config = dict(
    model='image captioner',
    dataset='simulated stained blood smears',
    crop_scale_min=1,
    translate=0.06,
    encoder_activation='silu',
    encoder_drop_path=0.1,
    fusion='prefix',
    decoder_layers=7,
    decoder_norm_position='pre',
    decoder_head_dim=64,
    decoder_bias='all',
    decoder_inner_norm=False,
    decoder_positions='learned',
    lr_schedule='linear',
    final_lr_fraction=0,
)
Rows from block 3 of the image encoder of a small image captioner, named by matrix and row number. Rows with one number belong to one channel. Each number is 128 + 32 x the weight over its row's rms, rounded and kept within 0 to 255. All counts start at 0.
After each channel's rows are labels from the 100 images, of 14848, where the channel reaches its highest value: "patch colour" is the nearest of a few named colours to the mean colour under the peak; "responds to" is what is common among them. Only what is clearly more common there than usual is listed. The data: simulated stained blood smears. In brackets: how many of the 100, against the usual share in percent.
# convs1: grouped (7 groups) 3x3 conv, stride 2 (encoder.blocks.3.convs.1.weight, 112x16x3x3), inputs within the group 0-15, a 3x3 kernel for each
# convs2: expand pointwise conv (encoder.blocks.3.convs.2.weight, 112x112x1x1, transposed), outputs 0-111

convs1.83 [179 147 106 152 153  66 128 137  93  96 141 173 127  97 168 122 118 158 121 103 140 109 109  88 134 116 105 138 164  90 180 158  98 146 144 119  74 140 161  86 129 167  98 105 146  77 137 183  73  87 206  97 112 158 148 172 132 173 188 128 165 157  95  99 134 196  93 108 171  75 136 160 127 150 139 108 131 138 128 123 162 141 163 107 118 142 129 130 117 150 123 104  41 148 149  40 171 105  68  88  96 114 135  87 126 108 105 137  84 167 166 100  98 153 109 139 165  91 132 180  81 103 168  70 136 158 159 155 127 196 137 116 142 172 102 152 141 127 146 142  94 143 136 126]
convs2.83 [ 74 196 146 122 100 144 112  87 122 104 130  84 143 105 130 108 116  76  79  61 101 110 122 112 177 107 186 149 128 107 109 140 149 128 114 139 221 129  80 151 154 109  95 111 179 147 113 114 207 111 127  64 151 109 113 140  92  78 144 142 214 123 115 120 182 106 149 109 132 158 129 131 139 100 125 123  80 132 209 119  71 116 100 145 111 130 123 122 118 136  93 116 148 119 155 110  84 123 101 148 135 154  88 101 149  85  61 125 108 105  92 164]
patch colour: grey (29 vs 10.1)
responds to: small spheres (93 vs 13.9)

convs1.109 [148 141 154  96 128 115 149  88  88 123 158 123 181 127  98 149 142 108 170 186 121 182 126  80 145  97  43 123 101  65 132 158 140  89 168 152 163 179  81 142 120  59 138  85  67 121 118 135 148 131 150 138 141 137 132 141 143 151 143 126 130 123 113 142 122 116 157 120 136 159 129 109 112 137 107  63 120 144  66 181 142 132 141 130 146  98  68 137 105  45  95 118 153 102  98 143 109 121 117 103  78  95  46  90 113 147 154 172 105 115  72  99 153 129  80 166 160 148 127 164 154 141 159 145 143 131 126 126 198 162  91 162 138 125 142 146 143  63 147 111  41 133  84  75]
convs2.109 [126 152 140 128 108  78  87 131 101 179 128 100  75  78 107 108 145 104 157 130 171 162 193 120  69 199 129  73 131  83 115 126 133 168 122 113 172  85 106  62 175 134 162 142  82 143 152 142 177 121 126 113  85 151 133 100 114  99 193 112 144  77  58 105 111  97 121 110 110 137 173 153 147 128 166 150 181 145  99 117 112 134 149 130 125 112 127 112 147 156 101 158 154 119 123 107  62 120 146 107 136 161 104 151  83 130  75 159 143 215 169 154]
patch colour: pink (85 vs 50.2)
responds to: discs (92 vs 14.7)

convs1.69 [125  83 118 144 137 169 155 162 114 117 130 123 132 141 181 147 131 145 104  80 101  92 193 119 100 121 120 120 123 137 136 141 145 147 160 228 169 159 136 117 144  98 109  88  79 162 130 167 106 148 122 113  93 147  87  72 103  98 140 108 132 114  56 169 145 110 116 124  79  96  48  74 109  99 164 102 157 155 175 141 162 132 146 141 123 166 107 114  93 115 124 119 104 129 179 136 144 124 129  93 110 139 121 146 131 138 168 140 110 181 176 160 130 175 146 175 255 171 134 122 138 146  97  94  63 116 128  98 122 122 131 140 152 147 125  94  79 112  94 144 102 106  90  60]
convs2.69 [ 72 130  92  89  81 126 110 137 120  50 104 122 128 132  95  88 118 113 109 122 102 107 102  86 119  74 145  90 131  60 139 211 128 122 127 133  85  90 105 123 166 127 104 106  98 104  97 138  83 112 107  81 130  89 132 123  82 100 169 121 163 107 150  97 186 105  89 125 169  87  96 131 106 161 104 113  78 109 189 103  89 100 103  75  73 103 144 133 101 140 146  88 146 121  84 103  73  65 129 109 127 120 106 102 168  81  88  88 158 126 113  91]
patch colour: pink (98 vs 50.2)
responds to: small spheres (100 vs 13.9)

convs1.44 [128 109  93 108 119 111 135 137  97 156 151 141 148  92 119 152 168 188 130 112 119 117 131 132 151 153 159 139 110 130 171 139 130 110  97  82  89 130 116 140 174 149  95 135 143 140 141 127 144 162 139 143 108 112  98 135 143 129 162 122  97 133 131  97 140 131 149 150 126  93 152 140 101  81 137 100  63  73 126 146 131  86  82 123  73  66  73 122 160 164  56  95 120  70 144 137  67 106 105  96  81  59  91 129 111  92  71 111 139 161 128 167 127 104 147 176 164  88 172 182 105 145 185  99 152 157 106  91 130 140  64  97 146 150 135  89  54  50 129  89  48 155 183 158]
convs2.44 [139 110 128 174 102 109 121 177 138 154 117 132  57  84 111  68 105 173 175 163 138 107  63  90  64 109 152 151 134 131 160 134 150 111 181 127 154  63  52 132  93 135 139 127 101 164 100 161 140 126  90 107 113 151 154 190 145 180 142 125 112  97 118  74 148 164 134 118 107 151 185 103 117 138 119 113 157 172 106 176 141 154 162 170 117 137 121 188  99 100  61 146 111 153 117 118 163 179 131 111 135 102 182  65 102 150 103 102 117 123 164 135]
patch colour: pink (80 vs 50.2)
responds to: teardrops (100 vs 14.2)

convs1.6 [130 104 123 111 100 138 116 126 177 124 112 147 126 105 129 143 123 149 132 143 140 147 140 132 151 155 163 145 139 151 149 123 130 140 134 135 157  78  91 101 105 108 118  99  74  87  98 147  74 107  99  78 118  98 112 135 153 104 146 107 121 126 148 125 119 161 130  95 125 124 103 111  96  91 134  94 129 128  91 143 169 120 122 149 104 168 152  80 159 127 103 143 150 100 149 122 115 115  83 141  65  80  95 102  83  91  86  84 117  44  88  59  94  82  62  66  55 159 125 142 146  67 113  93  94 113 142 121 142 129  92 155 142 133 179  92  70  82  56  95  87  46  65  45]
convs2.6 [106  88 163 158 166 137 195 116 164 148 115 142 170 169 169 198  69 152  91 130 157 145 125 155 143 116 115 173  73 176 138 151 114 127 166 140 148 186 165 150 104  96 143 139 160 184 170  93 143 148 113 127 165 158 136  96 191 146 117 136 165 136 151 145 174 140 143 180 134 115 181 140 141 171  70 131 127 184 189 170  96 122 112 123 128 190 111 121 100 129 196 173 174 153 131 131 106 144  83 151 147 117 156 105 102 157 139 140 130 103  74 106]
patch colour: pink (90 vs 50.2)
responds to: target cells (88 vs 14.6)

convs1.46 [159 170 112 149 128 117 117 134 118  74  64  81  37 125 166 114 187 189 123 132 121 129 146 118 107 128  99 132 127 115 121 128 143 102 141 122 130 144 154 117 130 159 115 125 134 135 142 131 144 155 133 134 135 103 159 119 141 171 152 152 124 138 123 153 150 137 166 157 154 101 124 116  75  53  83  77 131 154 101 167 167  72  62  84  73 131 156  96 173 170 127  95 135 130 101 122 134 106 107 112  83 110  98 101 107 147  94 117  84  54  37  98 135 135  67 167 152 132 118 112 114 122 139 116 127 101 112  93  79  78 112 163 141 177 183  63  63  90  80 146 176  91 152 166]
convs2.46 [168 117 116 150 152 131  98 193 135 132 120  98  38  85 176  66 104 150 200 144 146 122  99 119  79 118 145 120 150 141 128 108 162  91 119 146 157  68  51 108 118 138  88  88 130 112 136 141 151 109 123 127  50 121 124 207 163 134 104 113 135 113 109  86 128 188 120  79 104 115 123 105 107 126 130 135 140 134 125 145 194 133 127 118 150 118  84 103 114  80 121  91 126 199 100 111 213 136 120 121  93 110  91  80  91 127 165 124 153 125 118 140]
patch colour: pink (91 vs 50.2)
responds to: teardrops (100 vs 14.2)

convs1.98 [167 108 167  80 144 161 164 179  98 163 159 118 145 130 113  99 106  90 117  83 106  79 134 131  84 111  67 124 121 121 162 136 104 163  72 110 152  88 165 105 154 181 127 155 115 149 124 126 154 126 129 160 164 170 158 153 165 163 114 127 153 159 209 176 157 148 168 143 135 177 170 185 163 161 109 176 134 103 117  76 105 145 120 165 153 141 150 127 154 174 133 195  98 204 124 127 160 128 165  89  76 127 105 145 169 185 179 114 104 106 124 139 143 130 149 104 116 165 178 146 185 144 154 171 145 207 120 189 152 153 133 153 164 115 166 144 102 156 100 148 166 141 125 135]
convs2.98 [109  73  92 117  59 138 128 165  76  76  78 100 149 112 103 123 116  73 155  88 119 125 105 115  99  96 110  92 132 131  55 170 197 116 122 139 132 113 131 167 154 108 136 103 161  91 118 147 138  83  95 107 160 116  93 130  69  63  89 131 152 125 118  93 136 135  78 105 110  73 106  89  98 141  52 107 119  89 149  87 148 119  86  76 133  85 153 103 108  83 142  89 103 171  76 101 104 101 117 133 132 121 121 111 126  60 125 100 112 109  77 135]
patch colour: pink (76 vs 50.2)
responds to: ovals (98 vs 14.3)

convs1.65 [103  89  95 106 139 126 105 102 111 178 166 154 153 149 124 154 122 126  96  44 102  73  77  76 123  83  81 105 108 100 102 103 122  92 107 149  97  95 140 116 145 100 128 138 100 142  91 151 116 108 125 160 138 143 190 168 175 183 138 181 142 124 144 144 139 202 163 100 136 185 167 165 116 107 157 126 132 128 129 108 124 154 124 173  84 139 124 137 114 119 159 145 141 132 100 107 142  82 100 143 124 140 146 121 144  99  88 117 202 223 184 192 152 159 196 165 198 163 163 200 160 129 180 143 161 148 114 123  79 145 143 118 153 127 150 144 136 189 135 121 132 131 106 113]
convs2.65 [110 127 103 126  67 179  76 127  87 105 117 142 120 120  55  88 151  94 131  75 100 126 138 123 124 122 108  87 138  87 109 107 162  99 151 104 174 114 113 135 165  79  99  81 134  80 126 112 144  72  97  91 104  73  76 162  77 143  97  56 157  39  96 122 122 106 132 101 128 126 140 116  81 115  95 109 117  97 144  62 112  90 125 110 131  97  84 105  69 145 156 106 104 117 105  76 124  95  82 141 109 148 124 136 159  99 111  83 113  72 112 114]
patch colour: grey (35 vs 10.1)
responds to: small spheres (99 vs 13.9)